A small self-supervised image encoder, trained from scratch: arch convnext, 4800 steps.
Rows from block 5 of a small self-supervised image encoder, named by matrix and row number. Rows with one number within an expert belong to one neuron, the router's apart. Each number is 50 + 12 x the weight over its row's rms, rounded and kept within 0 to 99. All counts start at 0.
After each expert's rows are labels from the 100 images, of 14848, where the router gives the expert most weight on average: "responds to" is what is common among them. Only what is clearly more common there than usual is listed. The data: rendered solids tumbling over patterned floors. In brackets: how many of the 100.
# router: router (model.blocks.5.mlp.router.weight, 32x128, trained with AdamW), inputs 0-127
# up: expert up (model.blocks.5.mlp.up, 32x64x128), inputs 0-127
# down: expert down (model.blocks.5.mlp.down, 32x128x64, transposed), outputs 0-127

# expert 22
router.22:50 52 59 56 53 36 58 71 54 26 36 50 35 65 47 51 44 53 43 37 59 54 61 19 49 57 80 48 47 42 60 44 63 51 57 40 37 23 58 53 59 55 53 53 60 46 81 40 46 44 55 47 40 54 43 49 31 51 26 37 54 64 53 40 60 51 58 64 56 18 36 31 28 64 66 56 71 52 65 47 70 66 66 46 38 66 22 50 56 43 39 45 57 55 48 58 25 36 62 41 53 59 48 37 36 42 41 55 52 37 48 48 60 49 57 46 67 50 49 58 54 48 45 51 69 46 28 55
up.0:40 54 24 44 48 45 58 41 39 55 62 36 47 33 35 43 35 55 49 64 37 68 51 63 46 59 41 55 39 38 39 37 31 51 46 48 33 42 42 68 49 61 54 36 48 52 56 49 36 50 62 52 78 42 58 72 44 53 58 14 53 71 64 43 61 25 62 52 44 46 48 61 46 48 60 59 81 49 46 46 45 42 61 45 44 51 36 49 64 49 55 29 50 45 73 40 37 64 65 59 61 68 66 56 39 42 45 50 38 40 52 62 59 56 47 48 63 77 43 32 48 56 52 57 51 33 19 65
down.0:51 39 68 45 58 50 42 28 56 49 36 52 28 40 33 62 61 62 58 51 35 34 49 41 53 42 59 33 46 45 46 48 62 41 41 25 61 64 54 55 18 49 77 54 68 44 32 64 48 45 69 35 59 54 35 49 45 40 48 30 49 49 63 51 70 52 31 56 37 76 38 40 41 58 69 44 52 53 49 48 23 46 56 41 68 59 51 41 44 63 55 57 34 46 35 67 49 59 52 56 55 56 48 57 44 41 57 62 57 56 69 71 43 34 56 46 45 21 31 53 64 63 63 51 52 44 47 73
responds to: light from behind the scene (88); count: four (57); dotted object (37)

# expert 2
router.2:76 65 65 64 43 53 45 38 39 21 52 76 38 38 45 47 44 55 37 51 52 34 63 50 36 65 62 41 61 62 50 29 57 50 73 52 56 51 59 69 42 48 52 50 50 18 49 49 41 31 40 66 43 49 60 48 27 58 45 48 46 59 41 29 56 49 61 42 29 55 34 48 48 50 30 51 45 39 41 54 71 26 59 41 45 63 41 35 66 33 45 46 42 44 46 54 48 35 34 63 54 44 63 42 53 69 63 50 41 60 50 68 67 66 76 69 37 47 51 34 41 60 51 47 46 47 58 31
up.0:76 49 45 58 44 50 41 50 58 58 54 77 62 51 33 30 34 48 48 44 49 89 46 41 49 61 38 44 44 52 59 52 61 66 56 43 61 88 48 59 50 45 38 38 57 29 41 57 63 32 37 64 51 36 51 34 45 65 51 58 58 57 46 50 49 59 63 44 49 61 38 53 43 52 44 67 45 33 21 44 65 42 40 53 33 53 45 33 47 56 36 53 51 40 55 41 55 22 49 66 70 56 63 72 60 41 41 56 44 40 40 65 48 44 68 54 43 45 57 22 38 61 55 40 57 59 55 27
down.0:19 59 44 66 52 41 60 40 53 58 62 46 41 84 47 30 53 46 32 65 43 52 64 56 37 34 53 42 46 46 62 48 39 39 54 47 51 54 59 54 47 70 46 35 41 43 32 48 50 58 53 59 68 44 55 84 48 38 55 49 34 43 50 57 57 49 58 37 51 50 13 43 71 45 66 48 79 45 47 43 39 48 38 63 74 76 38 46 54 55 64 45 45 40 60 56 78 55 48 45 50 38 25 50 59 38 58 44 30 39 51 43 47 54 30 51 42 32 58 46 32 49 45 42 58 42 61 43
responds to: count: one (54)

# expert 7
router.7:50 63 78 45 51 45 46 49 66 45 46 50 46 43 51 52 65 36 53 15 63 43 61 45 43 41 32 38 58 46 50 35 32 59 76 58 40 74 67 56 36 57 46 40 35 56 61 48 37 50 58 63 46 66 71 70 20 37 38 59 56 58 56 66 51 49 63 54 41 66 58 48 33 49 46 36 29 27 43 40 32 59 37 66 55 70 53 57 59 59 54 52 47 43 46 54 41 41 63 54 43 47 44 30 32 50 51 53 45 31 43 43 59 57 54 32 43 51 40 63 18 56 49 63 44 62 64 39
up.0:67 54 29 59 81 46 58 43 23 54 61 57 42 55 57 74 41 44 54 29 58 64 31 49 57 46 48 30 64 56 46 56 32 68 52 54 66 72 48 52 52 66 59 75 54 52 62 45 69 48 33 54 59 51 33 45 41 51 56 44 43 53 60 49 59 51 43 33 48 57 40 35 49 47 52 47 41 23 68 61 60 44 34 46 70 60 43 42 77 47 46 45 55 44 22 42 62 47 43 47 28 47 40 56 51 40 29 39 67 41 53 42 36 41 67 57 45 52 64 46 56 35 48 55 62 41 21 41
down.0:61 50 42 54 67 66 68 47 40 66 61 46 43 56 46 68 44 47 43 38 52 59 65 50 64 55 42 41 32 31 49 43 40 56 41 51 46 28 66 79 46 42 48 61 56 43 48 26 60 51 41 63 52 43 53 61 57 53 39 59 40 60 55 22 29 58 64 44 51 38 52 58 39 36 59 36 54 58 41 57 47 69 65 65 56 37 38 44 30 74 37 47 28 52 61 35 62 63 54 61 45 57 38 45 44 52 34 26 40 54 37 69 44 34 55 41 52 57 46 90 36 56 55 42 35 73 60 48
responds to: count: one (82)

# expert 3
router.3:48 30 77 49 60 55 53 38 42 74 59 76 49 55 39 50 54 50 54 43 53 53 44 72 50 51 49 38 72 57 41 43 31 47 36 37 42 51 71 21 45 32 38 29 20 64 59 64 36 45 68 66 59 53 47 70 53 52 38 49 58 54 53 42 46 50 58 58 61 45 58 46 56 47 61 39 45 34 56 49 54 44 46 69 35 56 53 74 43 49 38 63 38 45 51 34 62 68 65 51 48 43 41 68 54 50 62 26 44 62 74 55 58 48 60 60 71 37 46 45 73 41 47 67 33 51 60 45
up.0:58 48 46 55 48 45 37 38 64 48 51 54 53 41 45 70 45 55 60 39 54 61 57 45 72 60 38 49 35 45 86 44 53 20 38 44 45 54 57 50 65 61 58 63 51 60 56 39 34 64 64 47 57 43 47 38 47 66 78 39 41 51 42 59 41 36 43 21 45 43 61 48 34 47 75 52 70 68 40 56 51 53 58 58 54 50 37 38 38 42 27 48 55 54 54 68 43 53 44 53 66 54 25 49 64 56 26 63 42 32 38 63 37 38 67 23 61 59 58 47 51 60 58 36 59 39 73 55
down.0:40 71 36 28 47 50 47 47 62 56 54 47 23 49 60 62 42 49 56 17 57 53 49 37 52 47 37 51 43 43 55 34 59 67 30 42 45 36 44 43 57 39 38 54 53 32 83 31 44 55 63 58 39 61 54 46 46 58 51 59 65 38 66 43 46 32 51 58 68 58 27 43 44 49 42 61 48 44 62 37 64 36 30 53 53 38 48 51 36 22 57 49 50 40 73 75 57 37 57 57 29 61 39 49 63 39 25 53 41 27 30 46 55 36 55 37 57 45 52 50 50 49 36 44 53 73 55 56
responds to: count: one (88)

# expert 11
router.11:55 62 61 50 73 67 67 54 38 44 45 70 51 51 35 62 51 61 70 56 66 33 65 57 39 41 65 39 51 65 51 55 52 45 36 49 37 36 43 46 41 45 60 40 51 44 65 50 49 41 64 54 35 24 53 37 54 52 36 50 55 51 50 49 70 50 55 59 35 46 46 67 71 48 63 35 29 61 52 33 27 64 46 45 70 73 57 33 59 45 78 27 57 45 58 39 46 29 72 53 60 33 46 69 54 40 55 48 45 63 42 45 32 67 61 58 76 57 45 50 45 64 49 34 56 47 31 42
up.0:30 52 48 59 40 34 65 29 67 57 50 76 32 26 49 68 47 43 39 64 48 44 37 53 39 60 54 44 39 54 66 32 61 49 40 60 57 31 58 48 34 46 72 39 31 43 35 45 41 54 47 35 33 39 56 57 51 52 62 75 45 70 54 54 24 57 43 68 67 66 50 47 50 49 53 46 42 34 58 39 33 55 40 52 27 39 72 46 39 52 37 70 67 51 64 60 51 78 41 65 54 44 52 64 45 72 37 72 49 69 39 35 57 46 50 47 53 51 40 47 42 48 52 49 49 55 63 43
down.0:62 58 44 51 47 45 65 41 47 48 51 60 43 36 69 60 43 53 54 51 46 54 15 38 53 66 37 46 34 55 43 59 21 66 56 73 29 59 31 33 63 71 57 71 61 58 40 55 48 40 55 56 39 40 51 64 71 55 42 52 57 48 59 67 52 38 60 65 57 44 66 63 62 44 62 35 57 50 28 78 55 43 57 35 63 57 39 78 51 59 57 37 67 39 48 50 48 45 58 38 54 75 70 34 50 50 50 40 35 47 45 33 56 41 61 46 42 48 40 45 55 46 40 68 46 73 57 39
responds to: light from behind the scene (60)

# expert 29
router.29:41 31 48 48 27 55 63 38 78 48 37 58 56 65 71 53 53 47 32 56 61 57 54 53 30 57 62 33 72 40 79 56 49 27 62 34 41 56 45 50 53 41 62 61 51 59 54 46 44 26 55 54 39 61 59 59 52 61 69 48 54 71 42 50 53 49 54 62 33 42 53 45 61 42 53 52 57 45 60 32 33 67 56 64 47 45 74 62 47 42 49 69 30 53 44 26 52 60 45 33 31 45 60 58 41 40 68 36 55 49 41 59 52 61 54 64 70 39 40 59 40 57 78 58 35 65 58 39
up.0:47 45 55 37 53 68 67 36 57 48 43 45 41 60 39 57 75 49 47 70 39 36 29 75 55 49 75 64 44 50 67 62 61 26 50 57 56 64 59 48 48 45 44 32 54 53 69 43 34 42 58 51 56 48 45 45 72 32 69 56 48 51 53 66 56 63 46 54 29 49 56 45 38 40 50 34 35 43 61 29 38 42 38 44 33 40 67 38 36 74 52 44 55 74 34 48 65 35 59 45 50 53 49 55 47 36 41 33 48 50 34 60 42 45 56 38 39 28 66 53 35 56 66 27 70 62 50 62
down.0:57 47 64 42 51 58 55 21 53 48 53 24 63 53 62 54 73 44 60 80 58 53 36 35 65 56 42 44 59 59 57 59 62 46 69 40 41 51 29 44 43 56 43 65 48 43 53 42 40 48 62 44 43 49 34 63 46 45 37 33 71 47 46 71 52 46 53 59 56 60 40 58 65 68 44 44 44 62 67 38 83 54 58 46 37 30 43 66 21 55 42 40 53 59 53 51 70 46 49 65 55 53 44 52 58 56 46 31 23 49 48 45 64 56 43 44 44 39 36 63 70 38 30 50 63 75 42 41
responds to: count: one (85)

# expert 17
router.17:24 54 67 71 65 33 56 40 21 37 44 46 41 66 55 62 48 52 29 31 45 51 46 49 53 43 56 41 43 54 55 67 49 53 42 49 72 48 62 48 39 65 50 68 49 38 64 47 46 62 52 52 18 62 31 53 31 60 23 31 57 44 37 52 44 40 58 76 46 48 69 56 75 47 56 53 32 20 74 46 60 62 65 51 57 42 54 59 41 64 50 63 59 42 46 37 46 48 39 50 46 64 32 49 43 56 49 27 54 42 53 52 50 34 53 38 60 47 63 34 37 54 46 65 58 43 49 47
up.0:52 28 32 58 31 64 36 47 62 43 55 39 61 61 31 60 45 60 44 60 45 44 48 57 45 41 79 55 43 47 41 63 49 55 41 42 58 37 41 53 58 46 57 49 41 80 63 64 45 60 34 47 52 65 71 30 77 33 62 64 51 64 56 36 40 59 50 28 54 48 32 52 74 57 68 39 49 28 41 59 70 58 32 41 53 40 54 59 74 48 35 37 56 77 55 36 49 59 34 54 44 45 53 61 43 61 49 66 46 25 45 46 46 49 47 43 34 54 30 47 65 67 47 51 41 54 48 39
down.0:59 52 55 48 47 65 67 52 49 66 63 59 38 40 62 48 67 49 47 52 51 49 43 50 55 35 67 56 53 42 56 35 62 54 53 53 43 55 54 52 79 63 36 76 51 50 37 66 44 47 28 38 67 67 52 39 59 50 46 40 57 56 42 46 47 57 50 69 63 52 44 61 67 43 17 51 48 57 34 53 22 53 53 39 23 52 48 54 59 65 48 71 67 25 66 52 53 32 83 48 48 53 48 37 40 41 50 52 63 51 75 52 45 37 49 51 31 55 46 32 45 45 50 63 31 63 20 44
responds to: white object (45); its colour: white (32)

# expert 14
router.14:62 59 47 43 66 57 66 27 42 57 48 45 47 42 37 49 27 41 48 56 55 38 50 47 45 42 51 57 73 33 66 54 35 68 38 62 52 68 66 41 40 55 62 52 51 69 57 56 43 55 52 76 39 52 37 56 24 57 57 40 77 63 78 45 61 64 67 73 57 52 35 42 57 38 53 62 19 36 51 51 62 56 68 60 64 63 29 53 30 69 49 44 43 33 42 72 62 67 64 58 65 62 64 50 47 35 47 31 55 36 57 53 42 46 54 58 53 46 40 50 43 47 48 56 53 52 39 45
up.0:33 50 37 42 20 69 40 23 41 47 40 24 49 47 40 58 40 39 36 52 41 31 50 46 42 50 47 52 38 44 51 42 34 59 55 51 59 70 67 50 57 34 59 52 47 54 55 57 72 54 45 48 57 46 50 82 41 26 36 39 55 45 50 22 50 46 44 41 43 59 59 58 65 56 64 40 71 33 48 70 30 43 36 43 47 51 62 64 57 49 54 43 54 51 55 48 82 58 68 43 52 63 47 73 46 62 43 58 60 60 68 56 55 58 69 74 49 38 60 33 53 61 46 55 47 29 44 47
down.0:38 67 73 45 38 14 46 55 50 50 53 49 33 29 61 48 46 45 38 78 51 37 49 56 50 36 34 50 48 67 52 53 53 43 63 51 55 41 40 55 38 67 53 49 34 44 32 58 59 41 67 49 52 34 58 44 38 41 64 57 56 24 79 43 45 51 75 37 59 32 44 62 52 48 50 36 44 60 35 35 60 50 51 45 58 57 46 48 52 61 30 59 38 35 55 37 81 59 43 35 37 47 47 71 30 52 49 66 62 28 55 51 53 49 40 61 46 30 50 69 34 52 42 42 60 62 47 34
responds to: count: one (69)

# expert 15
router.15:50 37 46 57 34 46 33 51 41 49 51 24 56 66 33 66 30 49 40 49 32 77 63 48 68 43 32 46 30 65 66 44 44 78 36 52 64 63 40 57 64 65 40 63 58 35 53 74 63 53 47 53 55 44 53 50 61 38 37 37 35 65 59 63 44 43 54 48 61 53 61 59 76 51 46 50 37 41 46 61 45 54 39 61 51 52 47 39 40 38 51 49 62 49 56 25 55 49 44 68 50 54 55 65 37 48 53 59 68 69 54 39 87 52 54 56 40 48 51 29 39 63 44 54 49 24 67 45
up.0:61 38 48 30 51 69 57 61 44 49 47 47 42 60 40 49 76 72 48 31 61 53 49 65 60 27 23 59 50 48 44 50 55 58 51 55 64 54 41 61 51 72 52 29 50 56 56 60 65 48 59 54 26 48 37 64 35 35 40 51 38 73 34 22 62 46 52 38 42 43 48 62 59 64 52 56 38 53 51 77 41 45 44 44 56 37 57 38 43 52 35 40 48 44 46 56 60 33 63 42 71 50 66 27 49 46 35 49 39 56 44 53 67 59 32 27 68 51 56 63 61 55 34 58 24 51 33 48
down.0:16 62 57 51 35 47 55 76 65 46 50 60 47 72 55 33 33 52 54 47 39 77 48 38 46 37 27 54 44 62 62 53 41 56 65 38 29 33 39 57 56 25 63 38 44 45 31 42 46 67 55 51 39 36 39 64 55 65 56 65 43 62 35 44 52 71 48 54 38 43 50 63 56 64 75 38 56 48 60 49 50 55 33 48 34 44 33 56 49 44 34 40 64 51 53 75 40 69 53 66 52 61 52 46 36 56 42 56 64 54 52 52 42 57 56 48 73 61 26 63 46 51 65 56 46 66 53 36
responds to: count: four (72); white object (63); pink object (52); its colour: white (33)

# expert 31
router.31:47 35 77 34 51 42 43 50 49 61 56 45 40 86 54 30 54 64 29 66 39 30 43 32 48 35 60 55 62 56 42 60 41 27 54 42 71 24 45 36 40 39 57 42 48 78 58 53 64 49 44 52 52 63 33 48 51 33 43 71 50 41 48 39 57 44 63 44 32 50 47 45 54 41 44 42 57 40 69 76 45 46 57 43 51 43 72 55 47 38 55 51 45 53 56 55 36 52 44 33 66 61 53 52 39 49 57 47 40 40 57 34 51 30 59 50 56 43 53 94 53 46 59 63 65 47 59 53
up.0:46 34 52 50 51 45 44 41 63 50 60 57 57 30 46 18 63 71 67 58 52 31 58 39 58 56 52 49 38 55 50 60 62 51 44 38 54 54 69 55 50 42 60 61 43 55 65 71 53 35 33 49 49 48 50 47 38 56 61 43 78 45 45 31 52 38 61 69 41 44 63 35 58 43 68 49 69 61 41 57 33 50 35 60 49 35 20 63 67 49 68 59 43 51 68 34 36 68 59 44 44 56 60 73 43 79 40 31 62 38 28 32 48 61 53 32 49 31 56 52 45 45 36 44 42 53 48 45
down.0:57 53 52 50 61 44 59 57 36 64 59 44 75 42 60 37 50 37 61 57 53 69 42 42 66 53 58 79 38 63 60 46 50 37 46 28 39 38 57 57 43 30 60 52 41 27 27 57 37 64 45 57 30 48 44 46 60 48 62 72 54 58 45 63 43 28 44 61 57 55 56 65 39 45 36 52 65 75 35 39 61 66 44 63 60 51 61 52 60 47 53 62 48 37 40 39 55 35 57 49 42 56 39 32 14 59 60 71 20 54 61 38 56 54 49 55 26 51 56 35 42 58 45 42 54 56 52 29
responds to: count: one (62)

# expert 0
router.0:66 38 33 39 48 66 53 35 70 39 53 65 62 55 55 48 53 61 27 47 51 47 59 54 36 53 57 48 56 58 32 55 49 52 49 56 40 48 57 51 57 49 41 45 31 76 44 51 50 63 34 40 53 51 25 73 63 43 53 70 54 56 49 40 49 63 56 41 53 57 39 52 50 36 59 69 34 40 41 71 52 53 44 22 46 32 35 65 45 51 41 49 66 58 33 44 43 61 37 43 62 48 51 72 58 48 17 30 69 44 58 54 51 61 57 29 31 52 68 40 27 47 58 48 23 50 35 67
up.0:35 55 68 54 60 53 57 37 50 47 45 85 51 37 51 68 57 24 44 52 43 55 46 47 56 13 14 37 53 70 42 43 67 68 42 53 52 47 53 48 49 69 67 45 61 63 53 44 59 38 55 32 59 31 55 50 57 55 63 56 55 50 65 43 58 54 46 48 41 46 62 70 39 37 71 34 68 38 90 38 50 39 48 44 48 58 41 48 43 49 63 59 55 61 64 37 49 53 57 35 32 49 57 42 57 39 56 35 57 60 43 51 67 57 44 56 47 43 66 23 54 44 58 55 55 45 41 54
down.0:52 64 46 58 41 37 53 52 48 34 65 56 59 39 28 52 36 40 45 61 38 56 44 33 58 50 51 57 45 53 58 69 51 42 57 59 42 52 43 27 44 55 34 65 57 66 37 39 49 45 48 35 57 51 56 53 78 57 28 73 35 49 57 49 67 40 71 38 43 61 60 49 59 65 49 61 43 48 55 36 46 40 59 45 39 83 51 45 36 42 67 73 56 71 57 48 20 49 57 64 61 74 47 51 58 61 42 70 48 61 55 38 60 47 55 24 69 55 40 30 42 53 75 37 55 51 65 40
responds to: count: one (73)

# expert 26
router.26:49 50 36 47 52 39 36 36 48 56 56 39 39 42 57 42 49 51 70 57 43 48 78 49 58 57 67 45 62 45 40 70 38 67 28 70 21 50 54 51 65 59 72 70 36 48 58 61 53 48 70 49 51 44 57 53 51 52 22 29 50 52 53 47 48 48 57 60 44 33 36 59 54 84 59 47 56 24 52 57 63 67 46 48 58 64 31 65 36 44 60 35 59 47 43 57 44 51 58 61 48 59 41 25 34 50 59 47 55 39 68 41 47 42 56 61 65 55 46 51 53 44 71 67 44 20 38 35
up.0:33 36 37 67 45 79 48 77 27 44 56 41 54 35 56 69 48 70 54 42 44 77 54 56 40 43 36 50 36 59 47 55 46 70 65 37 65 70 44 66 33 61 45 33 41 51 55 45 49 48 45 61 47 42 66 54 49 41 50 57 56 52 63 38 54 63 59 34 43 56 61 34 50 45 44 47 28 57 32 51 61 34 54 76 38 56 48 61 57 38 56 46 50 76 55 58 41 31 67 66 28 52 39 66 38 42 62 66 61 30 28 44 39 52 42 52 48 51 46 54 53 44 46 52 47 36 24 61
down.0:45 44 63 35 61 50 34 27 38 58 59 44 48 28 46 30 66 41 46 65 53 43 59 62 60 58 38 40 59 50 40 42 80 33 62 38 29 59 50 45 52 61 61 47 49 50 45 50 41 62 58 24 67 71 37 53 59 42 35 38 72 43 44 26 70 37 74 70 32 42 67 58 36 38 51 39 69 39 45 60 32 66 50 61 45 43 61 39 58 41 43 51 45 56 35 53 53 52 61 63 33 60 60 43 60 45 29 63 49 54 40 44 59 60 45 65 67 55 65 48 58 41 53 75 54 47 45 61
responds to: black object (40)

# expert 18
router.18:32 52 58 63 48 78 51 50 61 65 58 23 62 78 56 42 54 49 68 47 35 34 24 65 56 40 25 38 44 50 36 52 50 52 55 52 72 26 46 34 34 39 44 53 68 59 42 42 64 62 54 44 56 41 37 43 54 49 57 41 60 37 66 60 55 51 33 42 52 56 55 63 39 53 41 32 41 61 68 81 46 53 48 54 47 38 74 57 37 48 48 67 50 49 49 61 60 52 58 34 72 43 43 45 39 48 76 64 31 47 59 41 48 44 23 40 58 57 47 71 57 45 54 49 45 49 50 60
up.0:50 59 63 47 47 80 51 52 67 43 47 43 58 40 70 49 52 79 45 65 60 46 39 33 41 39 62 40 37 55 42 45 68 58 38 48 44 73 49 49 48 49 53 40 53 51 54 53 29 54 41 57 54 38 71 46 82 40 35 73 45 49 37 44 50 69 53 44 46 56 42 52 39 57 49 26 58 57 86 59 53 65 39 48 48 52 61 42 70 58 45 55 41 45 51 56 69 31 59 32 57 61 26 64 40 51 53 57 35 54 32 43 45 44 65 52 32 49 27 76 50 56 50 54 60 52 59 27
down.0:47 58 45 63 38 50 44 60 31 48 53 64 47 40 53 64 63 26 60 85 52 54 42 58 51 37 54 74 35 49 57 39 65 34 39 71 62 58 52 62 46 55 36 56 42 59 41 46 33 49 61 31 44 58 53 56 74 56 29 64 51 35 64 61 53 45 38 49 58 65 45 66 49 48 44 63 40 56 37 37 55 30 49 72 37 63 56 50 67 45 65 54 42 36 62 40 40 69 40 64 51 70 54 49 58 53 49 43 14 35 71 58 40 68 62 43 36 59 35 41 42 50 39 68 45 53 61 49
responds to: light from behind the scene (78); count: four (65)

# expert 27
router.27:25 50 58 55 51 28 38 32 54 64 47 56 62 32 52 47 44 35 54 42 59 66 64 48 51 58 60 63 58 51 74 70 48 54 19 49 50 38 39 40 71 30 52 54 42 57 32 42 54 63 63 31 48 60 37 44 56 65 41 70 61 57 47 75 54 53 48 56 50 63 60 60 51 69 46 55 67 69 39 55 36 45 47 63 20 67 46 46 23 37 66 42 50 49 29 50 23 59 45 61 47 46 64 51 49 54 39 76 67 55 52 41 68 58 64 50 54 53 55 63 55 47 49 47 29 49 57 47
up.0:42 57 40 38 31 53 49 24 58 61 50 66 48 50 29 43 22 64 41 59 36 34 44 37 60 58 38 45 55 53 71 68 45 63 52 51 45 37 59 55 65 59 37 63 50 36 40 65 67 46 46 50 46 59 54 39 60 49 44 43 65 57 58 46 36 47 51 83 55 54 18 39 73 51 46 47 42 61 46 33 58 57 53 63 64 74 56 59 56 52 32 58 61 35 49 73 50 39 33 56 57 19 50 62 60 70 59 33 49 27 46 46 39 48 65 53 54 61 54 31 49 59 55 44 47 46 36 65
down.0:34 50 52 60 34 35 58 32 41 33 37 59 52 38 40 36 40 51 64 52 73 39 52 37 27 54 37 60 65 51 45 73 34 46 52 45 46 35 52 49 45 60 61 57 55 77 44 39 58 46 59 46 46 45 69 31 28 58 69 71 41 41 53 53 32 53 55 52 62 43 39 44 39 52 50 67 58 50 34 47 60 44 36 59 50 65 73 57 45 40 36 56 30 68 32 64 94 59 35 53 46 29 50 43 47 49 35 41 51 58 46 42 38 41 49 63 59 46 49 70 52 44 35 32 63 41 49 45
responds to: count: four (50); cube frame (34)

# expert 4
router.4:52 53 35 57 34 50 48 80 57 65 44 50 51 49 37 49 59 40 75 65 38 33 47 71 44 50 35 41 45 47 46 43 41 60 68 59 41 36 43 41 44 52 34 49 55 55 55 37 65 44 31 51 66 37 43 40 58 44 51 41 57 28 51 68 55 60 30 51 54 54 54 60 35 62 31 50 59 54 48 37 21 60 52 26 42 25 64 44 59 42 43 37 51 59 46 24 37 62 40 29 51 48 45 39 48 49 52 81 46 68 67 45 75 40 41 45 62 65 46 51 58 60 26 33 55 32 55 50
up.0:34 54 84 54 42 65 47 52 51 30 60 49 63 66 71 28 57 51 38 38 51 43 50 41 46 60 46 68 29 64 48 70 74 46 43 28 49 46 47 72 59 57 54 45 47 38 64 31 39 56 45 64 52 59 62 34 32 61 67 49 51 42 49 44 44 50 41 59 49 46 33 42 43 51 31 34 44 43 28 34 48 40 65 45 60 58 37 65 61 51 68 46 26 58 35 45 63 51 54 62 39 69 45 37 68 43 41 42 55 43 22 28 52 59 54 60 52 45 44 50 36 57 57 62 67 33 37 49
down.0:48 44 50 48 31 77 39 57 44 42 54 44 77 60 43 36 31 50 37 53 54 53 36 61 64 57 50 52 76 66 59 46 47 48 52 35 60 44 36 45 47 61 14 40 47 52 40 42 47 33 26 64 49 46 25 46 77 57 61 60 47 41 56 59 53 62 63 38 55 65 36 57 57 48 45 44 28 57 26 35 48 38 64 66 63 60 45 50 49 53 67 47 38 52 70 52 45 68 64 46 37 33 66 50 56 76 60 51 58 54 68 55 61 54 43 66 55 46 44 57 40 56 38 60 38 74 57 41
responds to: light from behind the scene (81); count: four (70); sphere (26)

# expert 30
router.30:25 67 40 64 36 46 43 56 25 59 52 51 48 55 74 70 46 41 66 66 44 39 44 48 59 66 36 67 37 67 61 52 45 48 67 37 59 30 36 59 37 71 65 45 47 40 57 43 39 63 44 55 67 38 48 52 47 48 70 48 49 36 62 58 47 53 22 25 62 60 48 50 49 50 60 28 51 72 34 43 46 39 40 58 56 38 61 56 69 46 52 41 56 71 69 51 55 49 43 52 37 35 61 49 52 74 61 52 48 47 40 65 62 55 32 49 29 63 61 40 60 59 48 28 49 46 48 70
up.0:37 55 39 59 66 67 52 27 76 44 65 38 38 43 39 29 52 57 55 50 46 47 58 58 65 53 33 45 36 55 63 29 62 66 50 72 46 54 48 52 46 51 35 42 54 61 42 40 75 52 52 50 24 81 41 73 37 44 58 41 40 49 35 64 40 45 65 49 65 36 62 61 60 50 49 43 65 48 55 68 50 53 50 48 56 58 78 21 56 42 52 53 61 38 37 72 57 45 34 51 45 52 46 47 55 41 30 49 34 54 64 55 29 45 61 54 45 55 39 51 47 52 58 16 33 49 55 48
down.0:64 47 44 35 42 50 34 66 54 53 52 55 58 53 51 70 76 51 70 68 32 46 33 31 31 45 41 64 54 52 48 63 51 35 57 70 53 47 54 53 39 88 59 46 51 70 36 48 51 42 47 43 42 44 49 42 53 66 61 58 62 56 53 52 60 42 52 55 55 29 78 40 67 44 59 71 42 54 59 54 66 72 41 49 47 30 57 56 35 49 38 63 62 50 38 41 59 40 51 70 43 59 76 63 64 39 58 55 41 54 54 64 29 68 58 54 52 20 50 43 42 56 51 53 71 51 50 33
responds to: count: four (71); yellow object (60); orange object (56); its colour: orange (32)